python train.py --model="rotation predictor" --dataset="rendered landscapes of hills, water and sky" --train_examples=145000 --image_size=40 --crop_scale_min=1 --horizontal_flip=true --arch="mlp" --layers=8 --norm="layernorm" --norm_position="pre" --activation="gelu_tanh" --mlp_ratio=2 --inner_norm=false --moe="top_k" --drop_path=0.1 --num_experts=16 --moe_every=2 --expert_mlp_ratio=1 --experts_per_token=1 --shared_expert=false --width=256 --residual_init="zero_last" --optimizer="muon" --muon_scale="match_rms_adamw" --lr=0.0025 --momentum=0.95 --nesterov=true --orthogonalizer="newton_schulz_5" --adamw_lr_other_params=0.0017 --grad_clip=3.0 --steps=37000 --batch_size=64 --epochs=16.3 --lr_schedule="wsd" --decay_fraction=0.2 --final_lr_fraction=0.01 --warmup_steps=7400 --weight_decay=0.03 --adamw_weight_decay_other_params=0.05
Rows from block 3 of a small rotation predictor, named by matrix and row number. Rows with one number within an expert belong to one neuron, the router's apart. Each number is 128 + 32 x the weight over its row's rms, rounded and kept within 0 to 255. All counts start at 0. Numbers have three digits each. After the name is the row's rms in percent of the matrix's.
After each expert's rows are labels from the 100 images, of 14976, where the router gives the expert most weight on average: "responds to" is what is common among them. Only what is clearly more common there than usual is listed. The data: rendered landscapes of hills, water and sky.
# router: router (model.blocks.3.mlp.router.weight, 16x256, trained with AdamW), inputs 128-191
# up: expert up (model.blocks.3.mlp.up, 16x256x256), inputs 128-191
# down: expert down (model.blocks.3.mlp.down, 16x256x256, transposed), outputs 128-191

# expert 0
router.0 111:154056115118158160124113125073157120095112171126075073126120136133138105092152125173150071118122084124094123130092126126137117117135102091120103186108124108125135173163116127103127126132086087
up.0 111:112111080112034146130152173139130132089150131123081120122090138123139092169121118064134152141146133128131142129125132166128118128131143089126116127133130132150108123142093171116082231120132116
down.0 118:143159133138000166136139130146125174132124122106155081115062110120171139155202059114137113112151142135146144145125107148133131143103113038178114130098133111120120123105110130128046152133149132
up.1 147:111141128116083133131131119120128127103255091128158128100133115131101131201131123077103117117120163126178180138112123165126120143125126110127121193105128123160137133129112103121120199133143130
down.1 095:128085176131074134147135120153121158063158089105092069127074152121149085100149112113231091165162074133096111126147147148127168077129141124142129126125139134103114113127121124141086189116120112
up.2 062:102109111096027124137141134130137128111053066124151129123120132136128171169127112097114107134166146127172150149106121157130152096123143113121124141129124130156105143138087134149092224109130129
down.2 073:127135143119186133114107148106118121134173138122087067133178104124152053096128161142157116096120086152085111091126155122130081158171132152202149119127149125133143101123160149129149047156131109
up.3 256:109105163142141134121122145126102123122082121124111115139131140130098117172134129143134091126152091127127172124131136135132132116127106141124129197094128135127151131133131101129110194137131128
down.3 173:122102147129154121144125131129132110138099199126203115092145140133098159146133146115127080179133083110100097133117096165122127120105082135098137117111112134133113150122134133119131211129085132
up.4 094:139150121160115139109147117136099132150088122130101128122091101117141099236132113085157138092173137128146178165121130162129082144135092055129111094110122147086122153120110124092107162133131124
down.4 124:129157166133126106128117122099150128161137179112152083168109169137190187060109166186045119160091117128101098111142162064134124117123126111145134135185135124143121115129146098210154046158111139
up.5 078:119122135102166122121101132114117120129109097120120112089144125129132104136137152141120031146130080124067126124125144149134129140124088135133137118106121145132123135125112173122130104151115132
down.5 097:112111120126169120134134141137128091158097145135122154164147112127081141117122133132096129130131132120182132107131120108137137119134125181113138132090114144135139162153126079099111206082130132
up.8 056:133145097142010152133155153138118136117104110118067112142083138116153084199135111075141118137173121125124165136121130185129111127135118075134101129121134131130105132124102159122064199130140115
down.8 061:128160121140000166134127124140133184124128145116157026115051138128202149134165073135104138120150133129127110138128115108138121125107121031198129116139127102128116124117127139134066112141105134
up.10 051:143160129122151129134109115125099121108061101124075121159133119130156121128132128200163079114165087126043221142130151110131111127134107132128134135109132137107144128131150188132148072145119119
down.10 058:131146125142129142127140131148145116180148188158195114082132116133083149131110093094078190173072152134188060087130072137131149101121147125174135142162134106128111119127114099145103184107128135
up.11 029:142110128139156115123102107112094130126121162132117126147124152123143115123133138239129063122159100124075169130096131135127107140130096150126130115111133131157148126118152058114140053131112138
down.11 028:133151098126117144129143125145154087147132119124176177093139097133092125174133123086119140207116136119191138099127115126134144095142144118118110157112141129127104122133109118123070141102154134
up.12 032:136163102132077134138099001120116128122043142121138137117125115130195149203150112090134077106178112129120093142117130084135113099126131078116116118088134129089112132110122073135129150167113134
down.12 045:124129098113195112119138153135132132163142144133099107137159125123120092077090167170115182135120120129105145086120109086123103129130131176169145121162123102142135113150142144126106068108124110
up.13 018:142140107153122122131077049137055132140051132125095129155146120104157092127128125144153083108156082127083136124084134070142101117134105133129121138108137135139125147117131055104118102140117136
down.13 019:130171082114146116152149135117162099174118195156237152088121124152098161166112151105096172156117150132155140092154103169112130104116131126175116129151148113122123107125131158174109100109139126
responds to: noon; high relief; dark volcanic rock

# expert 8
router.8 088:161052033122170159129096124075156125081094112118060082126129112129140100120109116128120103094148125124121149122077110107141092149145116094145099102112116111133107156139096159065147088104096094
up.0 046:152105146085147129124111039110147121134137128126131111066156141129153068139117125091117079101113107127123028095092122080119140106129118142137108164107130122095124119121063142134106101162128122
down.0 065:140138120119160097137142138131149136138107139155167191134188119129114093118110128149136153112106157128133196097124111090123135128126116138158111151138134113120136125160127153123146080104135118
up.1 144:107140132134090145123150135134139136116021073128122117119117128127129101214126112035133195112114156131126097124134122166123124123133140089129121111169133121101123124124106160122082147138125143
down.1 118:132128170120126150135096127114104111130139131102109130146110134126173157137153113161198000136167070123133102114120143146140153118111106198056123139055122148132141149109109105095082137125147117
up.2 051:149112137087166108124128124111181130117152103122127119127142153137130113176116131117110043147113074130159044093115117134137139097122095131126095164129122125126118126157124096158050019128102106
down.2 060:122049166145179117111142139115136109144117159162103205119172157143075112116071150138099137179105112118162082051111114096121149115104127158088133161163107144139128128140122115130096094111105124
up.3 160:177124111109191114130094153123126126137204160127123131139137123133133128077128142192125057139139055128099103125119135181128133140126108164129121095085127132161140132125124172121172125097118128
down.3 194:123142155128097137121106133139112066165158096098125119153142115122143116117156156120147072187137096117146105085126130144129146123140151154076121097094128134134120117104120116133072120112128123
up.4 228:104107114134106120131140148122129128126011144124134126120115122137112148198133132111109165133136138129145127142115129207130125138123125128124131108133129132135140140126133059144156088145106139
down.4 171:136116160129083181115097141155111165119198113105064099125097147127144080134146113118124103080176083129154087138127149216129146093147121086137127125097122129124113098124122132122103152112126123
up.5 063:125096108151108119125141133134118131148071186119053138171094143120161111132128130120121097143150132124125104150116153145133099137129076092118100088147125131143094147140102093120124169148137144
down.5 066:150138132141047150141122099128127162124156105110114067118134119120187084155201116090140064148156089147137149087114121111154116141117120088208121128111129135119111118076142168134037104142148133
up.7 080:140099135087128110133136080110142126131119185126124112094147149132145088155116146121115065142120114123151055089108106092127118094120116131124107179111123143127124129128113124122075093151103097
down.7 143:138100117132183104130144135131151112127127145154135194129197140136115079109109155153111130168113127129146155050115108091126147123137139165159125139145119135128126106158128143131102077099106123
up.8 060:106121128156118131125145163130128127141182088129090119116129153129092114116112128068110172140099164127144128111128126068123125138126157111122120165171122121149125111145150096129109113127138125
down.8 058:124119165127255082123146142111138095146105132156098163105166129133077113131073176142143151149058110132101111141146121114125129132129137208103127147148130153125148128129122117090183110134122121
up.9 299:134104119134126120123142206134131130138000126126101132158107150127125117165131130121119128131165127126139132160130139211130125133120102112125109105127128131124112131135105145150160148105119132
down.9 247:157174196119043156124098119143113159151237129092139063144077123121169106132151114121142094113143085129121106116143155165125130140138108046149127138125145106128117139123125123134059143141151128
up.10 103:140115171130179102135133119116131122100058091137121143149147121141109154128125148201121121120109130127094189111122135123124137130126153162128136160097129133147161128141107147117182088136131118
down.10 119:085153120129092149123130133157120105139157111100084060156095117114090146151150117070118126165115154123198107114126119200142130122126120090076132095140129129127094125120124114098001171129147142
up.11 101:133117139111142113127137107115164130170151174132119127090148154138125094140106137117103089137087118128135054086110104081125131119116124133129104173143125124133120115139101098141090097156120101
down.11 160:138092159126210095120149142126149108143098152169124209109205142142088077114081164159126145157085114133117123060121119091126144120140134164140124165150121144124139122164125133132159073121097120
responds to: purple alien crags

# expert 7
router.7 104:137066113113156163130116163063142125107107167114058082125120129119139104086145110161133054098104112122121126122092126101135102113120112097127077161102131106128122178169102103107087078117101069
up.0 168:102126117129112125141142079112102122137061240129147117084125132131150162087132124180145076128122102132106076111116113077126121112127146147130134132112129131111134123126140014125104037151109093
down.0 187:145108132120173105115138124155128138162140087127083214150159137106111056152117144093107155145129163108157154113114155119127146142126068132112099148133123122122126141158088161139186183110169144
up.1 184:103110134151131127126166099113151127129102183130149113097139109127113135108137115131105166140022177131113157091123112064130114140135157109134130182176130115121130126126129052111083000159146138
down.1 197:134105117117215084132140135140117120124132126151101147138141171129083120098042165156130186139107144123112121146129124134128148118128144176120128114195103135134130104144128143160220149106101114
up.2 054:122123145146113114122136115111142126116070091133157130079142157130128113139122122055101110132101148127165072101113109038121126124109152113126101135176120111109108117125121090149089000133117141
down.2 065:126148091111136114141153167138148161091153148158149159142145126136131117126066100136147227106085181133134194120139102101121138141135154104162111154175146137126145121159112161105136114108148110
up.3 076:134083103127158108127105176133136123108185096122123129164144144134130151073128136205097118130133108127164127132134129049134139147120120170121125123152122132177128142128187080150165062094129156
down.3 076:135211200126108138141150160111128129098082130142188106084129120117109147153130120069167157133086135159120126122149126150115126120162156121177117167102172132114141114110111172119159164148169115
up.5 072:128124167118149105139128107116103116109203112139180137130143150136068161112116142152131133153113173128152098127132130094133130104116128172120129121174120128148139137134182172154159006124109100
down.5 098:115131117126046166118134148157133202130109151097083074158070120115208116132150099103103156072136131139136142150128141128127121157149127029173112111120133115110119120129109128115080182135162135
up.6 084:127078122106108112132129081111124126137041155131177142091125143137095117146122127089125090138141170124119081143098125169124122111116117096123126126129119127174106137139097129143129114137091130
down.6 106:136122141128117146121103142145135157120143115113117086169148122124233095091166135143136092064127091152112174083141143080135150127156132156183120133068136120108153106113121122131083118107172129
up.7 006:146131164124155138118120083137160111134137096137159139091149140143118121175152134077120119155131150118174043104151112144121160081114127148128151115149145123143129131133086118171113151136091161
down.7 007:118118104126105126121132161116098185083109121117118097129116136116085114112139134149151136111133106130097164169111141126133088158154147128166117129105124145137138118140136156076128021137164099
up.8 072:138135140117118124136118101114103124135066125120143123071119128126110108105129126105139067160145113127092086142097140132126120118125123126126140101124125125145115131131141180152106090138098122
down.8 088:123088147112114130123122136147131155155112124119115106173152119126192122123162119141140127041145114128151156117138132094133159115147119155170111156067123127104159152148097095116127153103167128
up.9 144:117119155139100124123141112114129127141084114127154125082142138132112110132123116083100116136096136130158073105124104030128134125117134120126103123160127105117117118115127103160075000141107135
down.9 151:153141130114177107126154152139143157078157121172119215122160132132110086142050095109188233113072186133124165117138106146118126134126153103133111164193141126123141116161109155101169098127146112
up.10 017:107125136091071126129150132130123123101076095120162131077124113133102141170141120040137096159147157120180107148133130156126136107121137112128129142127124128138106142133112166142117196123119126
down.10 015:123083146117221120130107127121125112149159136127081088148195131121150098098134127175173089072126081150094110108111140106135108136128095200139164110087117136124163138142158151144158085149109111
up.11 224:116125123147100121131082109115108124076134120128181144158133160131091160148128116104107116124134141125145081134119122098131135130123108125124107103163126118149116135100147136142143022141111151
down.11 155:155064207099158118113153149138147141126114141155111084124143164132126088122066151139150192154085151143121095078125149139121137118153156127167123150198118124127127121156100149129128113118125112
responds to: night; snowy peaks

# expert 9
router.9 092:166098124113161178122114140062149127115123132116071080138125134130102078120143120090134091057125094129148119129111109135139138134117107059128060151114133114078119160133089135119101128125105069
up.0 067:107120157109116133124098084109141121147147143132129127074134127129153075116120120061107094105125113131100032114108119055130116128116113106131116151118130120102122124124115043144084104168117106
down.0 071:173149115115189071116123125135148143099148062160103255148187134122100071152094135138152161108103142108107198136127171155106146115127091177125101156141136113107134093136109216116209110093175136
up.1 023:121117132126162100127145154127125133129166218134166155153113143140091180172141148194104163127115200124175163138142109147130114142118138145122111050141119121131147109124125097123168074106133130
down.1 029:131143131122093175136118142153127109123173078096116032129124113122212066085159126102137075152157074118111103086132144044146145123133122109148146130093135136132115161131152147167072122134091120
up.2 005:092115094106076127175177104147177084153134154110097095131143106102129135117151110196150155170112139090109159141118127085140101144137166147168164144122109155163153190196118075063146160112091133
down.2 007:144122102115097129128106104123079152133176084132149142165150139120064164106127095087150119159122097124158096142123115158157116117112088113083154115168074146110114151104160108089116131108108112
up.3 086:109148132165135126120106112120104128076155000131133133137133127130105122141122120081118115143135111129146112116125119131131123131119096135125125100151126109118134121116187113136080028137108158
down.3 081:152064160112184116121134126126139132129145161145135175109166168142089093152079128124129166140088117117123111073137139125126133127135151148104105162161120142140114148154118112089179117118124120
up.4 165:107113127144111127144141157133137125150131172134160134117130138136113159221130109128108151084112137134221117133118108233135124143130134128135107130130127135124142139121134016124153163125153143
down.4 135:120119132115128137121133131159128114104144070096079081140117122120162056098119159144149153126183123128113119148136171088111127141121122102123128151112129127131125108168097171134155158145100117
up.5 006:157136106117171121146071120135114150061123142121161112125123146100111139116132125177139088140146157108085118181097146148147106149120124144126158097146099118158124148135200171086186053130100126
down.5 008:074117089116058149122137144106118203153122143109150036164062155112121169115142124134134140156107100112170139141138121109138153111155138092115137154130120176129129144103127110122041113146123135
up.6 057:162124134096182114121086115114137123104226022125127130073145119125133076129121141086129100112116104128101100123102140102124157125124120143129133129095126127102129111127078236117147078129134129
down.6 063:108130090134064129144148143140135164127102142120132078129089128128155135123144091132132186083151162143134167167135107097137109134112108040163125148127126121128124164151139096122140118132130124
up.7 119:100134143148108121117161134135162136141113143133154138120142129136124144176127113105092207083092174130165169123145099134126127159130131119131098110150138117091137127119093077129131100138157137
down.7 157:116124125114209129150106123127118049116149115111098112139169115127154100083130158162162039177150076113096134114127156092138113128131115178091157151072115166148130141144146117132150133141097115
up.8 006:139180083128138152123176091157131122167178153125098121118126087117134145095150110151165145110111140112135168126085157117135128153138137146119179111094114128120152136199141102086122088102110158
down.8 009:136099130112113120117124108119104115093114086130184189173142162130117224128133108078163121129154079103126096138161119148157133106078111118020138145154071194097109140111129128127156148115117097
up.9 236:109127092133080140131108128129119129042221044130130127161118145133109129151121107108127124127174124126166122139134125133132128117123118118126120094149127126130114131123168166142095082127116130
down.9 231:147134231129207104102133132112124111158094133146146113111187145131061106142103164118160134157067099135102071067118148144121135135140129172142129143150137134127141128135127132110150113136128131
up.10 034:185140160138175126137128093114153118187035249133122138149127114128161161044122134194143092125131121125111072121133130096126112147130117136133135113129126112123140141139097091137145137143118122
down.10 029:135173151141115148109110120105098135105110087162141216115175093111112113178159103098094123090136113151121138100119121176137106120179138146146137123095141134132137146089133172136110128127097132
responds to: high relief

# expert 11
router.11 097:157170114117118165121131149105126114177150133121074100138111120114093090073120109192133109131135091122113149119112126109138104162140110104133124135111123117170110144163158122138072129104123094
up.0 050:135127104106105121127154153116143130129143056128121120134155118139130146083127121181101141143082168128134175115145110066126129141124149147133119130148130107129130117129145134150089000092132117
down.0 050:128139116153044177106114149158104172103113182134176101117091152111177121121152102126126137115189085136128087146117093140131142113153139087114124118095134134109109098081118136130129164119073115
up.1 008:082132137146100145135136137108138117124101055116103100114120154112123104156139128068115159135072233143139162102144100146143117143129135089113085125166113126149083135168111047157076060144142132
down.1 008:191125168129189062132103138114096150093149164156136188141149137134154105106138159144143123107171058095099105147112140116106175170142090191105126146117112124157146115105137171135242106088094124
up.2 064:119103146135087132112170163118100134167128124132094143123123117127123071116121123030133147163058142132117103075121109124136140122131127106133135164158130120095113115138060124115049080126110138
down.2 069:137114085138178082118092135140127099101176140122179240147119156140114140119142125150127084094173138090131139162108166176131132130091081172081094104126148117134120120124117125146180084122164137
up.3 025:136149133123161148087096112139152126089075075148120151080125105125185080116120142065119135113183133142135053108131177113120165113162190111139142108118133140125133125102158150157110176152130163
down.3 033:104141087114196114151122133135126115147134169111133142110145105113117175149130103142132116106105135119118166148112089078123100131121102177152134149058174119125115169158106100141161077141173135
up.4 076:134061102132165117121145119118130128068058117128107124110147146133097114148107123052126139165078129133158067079098108123122147126126165136124111148175129122094113113151084115128068008122121131
down.4 101:159067103125208129111136149123140124075149162150115239134156151143138075128093129112157135123108119122114099076119143129129140107149146145132082144144147157119127139142114139125172010112131126
up.5 019:122099156134123130124156116102127127141051104137091124098135133140116099119117128063132147147057146126124100067135116079123145129130159119131120160165126126103133112146061089129047000135125117
down.5 018:162096106113186115122113132150139098117154168128135255123134160133141096146108100126156113112150114114136095157111123173135151119117090161083087127158138133127108145118114111129198107102111140
up.6 043:139083126127153124117136125110127127123047122133091121104139141134102106127118125065127123150069133132147062075118116095126149131125140127128111155166125120099126116143060097143067000120124126
down.6 045:164084113120200121125134136132146116088143160149139255114174151147150080151099103112155123116120111116133110095114123129130152108134123150113084143142149139115124141138110127126170044110112135
up.7 022:120128084108106125131141083137142124073245063127177130110130134132107157230126112079097137134110168130192120136126112143131134103118137137126131114144128108147112134131142155151098131115120153
down.7 022:169133154128130145124118139125113149067125114129130132142139121116169155085140171149121133097097109134087132088118150149134146115202156146202138170101146153105147131143113169146134151145147120
up.8 268:086113138119033128128138144125111128168196131121153125129118118137103123127130126101109115115161147127183116130123114134128159128108160138121124104097134126144133131133099056149053138127126122
down.8 283:171174149140079088124110118114120179144129123143151156127092134114164115172154111099154078135124142134085148168132159147125107134116000048128100149125128098111118119107111208118166094133167130
up.9 036:065169076133138162128168133143118132086143049101121101144082134118148159113144128124126175159138186131098170162119151119132102117136132098147140088142133123115100131150165133123102217147130128
down.9 036:137063087127224088139136134158148099056215124121138157126175147139113095095120143186113155099127126129122113085125118113126150134116181255170162110118115143131140105176129138123166120097122125
up.10 052:133078104137156124122146119118116133082047092126091130115130139130089108143116119060134150163072142127150089090104111130119148116129161125128105155185126118098115120151069116133063000122126129
down.10 058:156062097130217114105124151133140114076159165153122248137162159142147093126089127130140128101106117122121094071123145124126154108146139167116095135145147148122134128146119133123181040109118129
responds to: night; snowy peaks; purple alien crags

# expert 4
router.4 087:140076111118129161131125146053140118118107159114096074101124130118112078097139107123136051120089097117106136121070140113143109124130128087122096153108127114101117148141108097112068074134119096
up.0 056:130107152145176118132138152124114122096202177134160126104142122135074131162123138133123170131085171128149130120128126163129122148127140145109126126152127134135149137129162162114167055134119124
down.0 051:133110165130045137104148143125130221124077124116094115144083163140176118133126128135096199109107121127110133102135119075122140143120164041166097113176134119115118125108107137108074085137133128
up.1 107:131138110146162112129114140129104127125071173130155127149122128128129180010121127214118112139124139128107111139142127062129118138121124146126132074147126116145122127130178139139159000130127127
down.1 093:141132179111097151136146134128140113142148115110101048115140125122078053164114139096126130164100125142165118086119155192140134142133114096171133181143144132126149153158106132115071224145184130
up.2 053:077147109137081125121104063119111128130068133125135138098105152120132143139125111101121053122157114124111091148102138138129116112122109099117121098118125122134114130111130021129094129142131115
down.2 061:139113130126091140133128143146125162156159167100107063143096116119214077120193131130111092125162109121112152119121156095128119148112067112204116143094135112127129131127127128119102074114129133
up.4 035:119089137118096131123169149121124127155084187130128127104130107131130128143136119072130162130068133128153117100128113070126147135132171117132127165132127128090141115121061119116071045126130120
down.4 037:134121075131192088119131134136136115102108066141092255129129138122076152120095130129155138149142133099116131168129149114126129092122100139059125131158101139124113129140128165140206134117101129
up.5 123:095104094127104133143160087120113120120141162141135129104124107133131141163138111075124148119074184127143153111124113109125115122128161088121124181128122138115132143137079079088079107148144116
down.5 130:131085150125155085101133156142132126122095105128089166138121150137113122107109180179134173142168093125083105159119151129125142125127140167115126068148096137126118105136137163155213118099057134
up.6 055:126126129168182119120111094132102124135044183137138123080138156135140124133131130134126083111133076136080024107115124120137135135125109153128142108126130135110123126133131063140134078151106157
down.6 064:127183152140044132127130126123127156150155112094159152152103124110132139135160157080097152123093129123165158108129136131121134113134106057125110135122174103121119128115128120131037122119193148
up.7 072:135117110142152119124117125129113126112052091131138133141132107129134153044125129186130119136114118130131148116141127000129138122121138148125135103130127120114140121126161157134108000119127122
down.7 062:159205192123127137120139132118130121187150091099071146114130123122073116161116106108142097134129132130158117149136176180127123137096052099065110156150156112143131161110125114138144160143200147
up.8 007:161184150100128138124099079112145120145149114132140132139126078117189143073141149225140088112122113127075123114122163077141130137135138181146139159068115136122143146120136186108133092132139092
down.8 008:108108149127105103124134115142110108146158154103096140127090145138069123156131141103127087153146118106136113195123119205130139136107117087051143155145136152136110143136091076140145254131135151
up.9 136:148098106105182094146092096121141120117151162119138148137139124127189166092139143245119045130133115123115092129102156064132136112123121219119133140073127141136151151137116099131200101121113126
down.9 146:124156100113150122132101112139106086118172095122121149134163123115092111189159148109138090164158078102166190123101130187152129141120073173093140145075125159145129140116140130120064190105141121
up.10 165:144144169146145112127137109121113125148070153132160131150128160126084137132118138130121124138100191127155142134124127195128123138123110132117109119156127121141129137134127117136132149130128128
down.10 171:138121205126122116127137115134124122153118123138148088110133128126096133143097171121092181145089157126137101118121139169116132132134180147173124100170127109127127113122110108117121110126144140
up.11 121:130093140111116115115169172116118131144029173137164129092133108137121147116127119128132144134075148126153141111145106015123147124116167133122103142139127114083136115129074111129104000108126090
down.11 125:135147139140185096127163137134147144131089076146069230127145147123044111131090139098123156162080167127135119114129147134132116122106081106092111155207126127127126136163126150145164132140156137
responds to: night; desert dunes

# expert 2
router.2 114:153125145111168158125094180099124119137133171119060081164118134128117082074160112193165098120149082126057129127116118107137108141125111094138110138109134121147121161153153163115129145159098068
up.0 140:153139145126168124126125119125104123122094127132171135126133136126108145161128126089142130135145136126125121149152134154122138122129132134123117119154126130090121128114111239163172155132126098
down.0 113:112140123115103161117108135124124116117116110131128097128121086117109187112131121124125066150106121123122142140122136170123126136164150158119148159057129126139155119124131127071159186108147133
up.1 063:092133134117146126140153145121126126077255121129105126138132120135128128063127138140106163127076161131141137123150140076121112140129153105124113135154129134109134123128114135112134123159134099
down.1 070:146136119125178104142157131155140102096134111150111186119160138110111099138071142122130197184072118118129133114125092093132145123143202160164124120177105132131118068131113135097177137094116111
up.2 070:128147128139119148128096146127136125119255081123118120174132144126119127053111123105108134134106138117163111123154144083124137160126129108127096115138133125101128121129090135104132143148142144
down.2 084:144142124121095142123140149150137128098096100141079174140137128124158107137101135131125192206113119118104148099136129099117144112144173084120117117161108132143112069122115163096152123119074113
up.3 245:167146148126145130129149123120186127127154182143135138134126125135182153094119127182133126104095164130091132121151130071122115129135133116127118151126129124111136126131091136135148083120127120
down.3 251:113089123135148140137124114128130129168077224144121084145129136115169146132129145119086126113102093127131052121139121148138134095130071111182142113137086127114143142129133118126109192131083135
up.4 160:146142164117133125124075100119092124143118130126175121102132127126125102102132129146137064136166122124094097123104139112125120122118106131128121184122132120148134128133125096161125071176122143
down.4 127:153150165134181093151124110107130123104136108133104161119140165132119158141133167087160124105097108133079156154140125157116113099134090171072145143111142164116140122123147146084225199122094134
up.5 040:142100153119161140132095121112163117156109200135096145199146113143178156039134135186125095094084125126080050090157161086130137125122139163122121121107111117129147152133101128139141074175121141
down.5 053:121110187151097135131125136135115153167112221163151073117127148130144182132129096150118147080101166145159068153138082150110133126097114083151122104155107113121132131126103104113075134127122148
up.6 131:096120060113179128129147114130117127080208089128127116134116114129139132061124126130138156147115202127100206139154132087122123110121147116127149090135124112159126107160128108111103122103136098
down.6 147:141088121109183078136147133132143121047158151159156132139148180125087089124077165100109166153067144139133121116121111129124143127145137165138134132180110144112134101148121186079170166113140117
up.7 076:138163130122161124130123087128163133161255130125104120138124139121143127079119128128131143124098139124105098139134144118121125125128115125124127117138124126129125135126124026128169108150135134
down.7 077:147116124120192132135159144125144113127091167159113184147147137134114131159083136144142158196093100105142107055139100106117150124135193160149090124173100152128115126142110162114131153091084118
up.8 049:117127120137173103144105114127129122152093173121106137147143131117148145090140144208116110110129124133097096136111136043136121144115118178130161120114128122171149139147181051132194094098088139
down.8 067:148103167144103122117119143136115171135131123149144111138129129132143148134142093158201131072128150124105126112136130155122120134112133061141109145163151118109135157143103101123071069151140154
up.9 025:062080076112193105139182086137156126079010089129123123082114123141109157114123134132121197143138174126116126148119114147121118099128191127136183129163110137124123124176165060106121174127106132
down.9 028:162084148129096073124171153139151110096139125136210117111151178133063127121120142112134147134061145149132126121132119135126161123144159151147130159166135129091121105133119154137112160113173106
up.10 092:117123042116149127127138133143112134052211126131134123149118112117150101099127129071153161137111189129101183146158134097119124137127150117125141077120124113116113104154115175069121158106158094
down.10 110:169110122106163096138120125128130100029206116139153157150139163127121093093077171114133138148088148125131132082113104121113164129161154157131128120176105141128130085150125179092161109090121109
responds to: purple alien crags; sunset; snowy peaks

# expert 15
router.15 103:177092150098177168128070115071082124116140165121081089108147139121137081089132114150168059066128088122081091120064111109139094118135118117132083202099126112129140158138088150109118095171120033
up.0 077:120101136093106124128111078131154125145041130115110109166137155135118101110128142146127147122141083117121087101125137077134139106120130131116142210139117131151131137146102085137086146171116105
down.0 084:143092135131218125131139122109123105163112165147060242121158147131076113120076162131146117196088109140114096090107132105128117130155112168118139129165119149130113148130137148126205140110112124
up.1 319:126077153120144120128142115121165123132126159128142126122124155135092111096102134107116174156101164126110070105117122078125135113127154119132114145183125121153124129135103123127132060146109108
down.1 299:145088156123227098128152136114154139128083158149125184133185150144120102104053153149142144183081122131103085070129122081130138134148166128147129148216126153122129147157117124120130072144102126
up.2 069:155137112131109111114135094136117128130251113129109127069133116122157081126121116134115150092124123132096182152108128111118135130125125127128096162082134107134143099130083115119194126144159111
down.2 084:119130069118224107131120142141134119075150117134068148137162127128114095143090124146131175055144151131113140147128131158119108145142133158076146102140132127123146138158128138116137132132103133
up.3 026:133100144133255094130124107123144123137115128139137132128158110132135150069126151207121121124091139131091125108123132090127136136129128169135146112144129130129152131141138157127192000127112142
down.3 021:144117148146006166109140156142125208133114141112110115160073155113107138143164066116116150150094120135164098118115121169138157126136131046135091136116123119105111109127109141113082171107167139
up.5 128:133126161112180124130127117127196127145082143131127135154133136127164129121128126143106111103106149130116100116140132088127129122128108127133141104110130115122136135145122140126153168128114146
down.5 112:155102094120125098140140136137162149109130145163200215122148126124179149110096108149127209067070167124152125120130104137125165125165138121242120163161133109114126139157100146106239144102140128
up.6 110:154170163146193137131118125125140126104179109133154126119140113137137122155130135062140122131117105121087087128159133131123145126128144131123162105091130141060146122127120217117137204146105153
down.6 118:113158095120090129124139119143134102088100084151190215098123096126113186152125105122165138137137183117141186147140144143115116119159111094126132148128133117133133181152112121120093111125128143
up.7 012:116146135154117129078142155127176147137167138150115100089132099122123126092165084106107172126068154156116081098170105122129117139128170115135135091137143117103108094113124112111106065148108130
down.7 012:107094159073185097167135144120143074142146155135176171137151139154090115159082187136138150151095109102158115089153134126133144110088108145053114187149121144140146165155117106119117176160125099
up.8 045:147145097149150115124115095122093133114094055119047129134118114111175113099143126183140096096126113127062196140101148104127118113140108127130131176109132133118143126125125218096119104132166114
down.8 047:123073107122090125137127118136129108125172170124144069141116149143116068171144116144104100143151136127210140124109097148143120131117100110089118091126118135142118137127145084114057125107124140
up.9 100:163133106135118123119107122116109136120196131136152147073125096113158115056137105123119096091105158133085119140117125162127126145143120114138096144107133119100140109101047114078172064135186121
down.9 125:139116127124155113129107123143111145124160145130087039149145153115138055169149123130129098035152116115121160146105129119121117150105078133124099123100121106138137118138133138115169125113118135
up.11 088:159120123133101127117111101134124129161182163132124128084125129122149121078125118171117074093162106129098080138129134115122120128132120130126099169109128113128132125132062098134172127162142111
down.11 094:152111113117230086138116142127122128105153154139048157169163161129134053137107138170144112073139128128106119152113138168126125148133088168083098093137114143116145116152124145120209105116103123
up.12 098:119105131120181127126152143112122126129111205135117127125134131134112142100129126135119158095114148126146102126148119167118135170127143147131115096133131123107136113123093142146180085106125115
down.12 100:129111143143108104118124151132138187159105120142120112127126125131167126103168131148096164066109131149108147129126144107124135112117115127254109125090145113094146082115118111124141080123175141
responds to: night; purple alien crags; sun or moon in view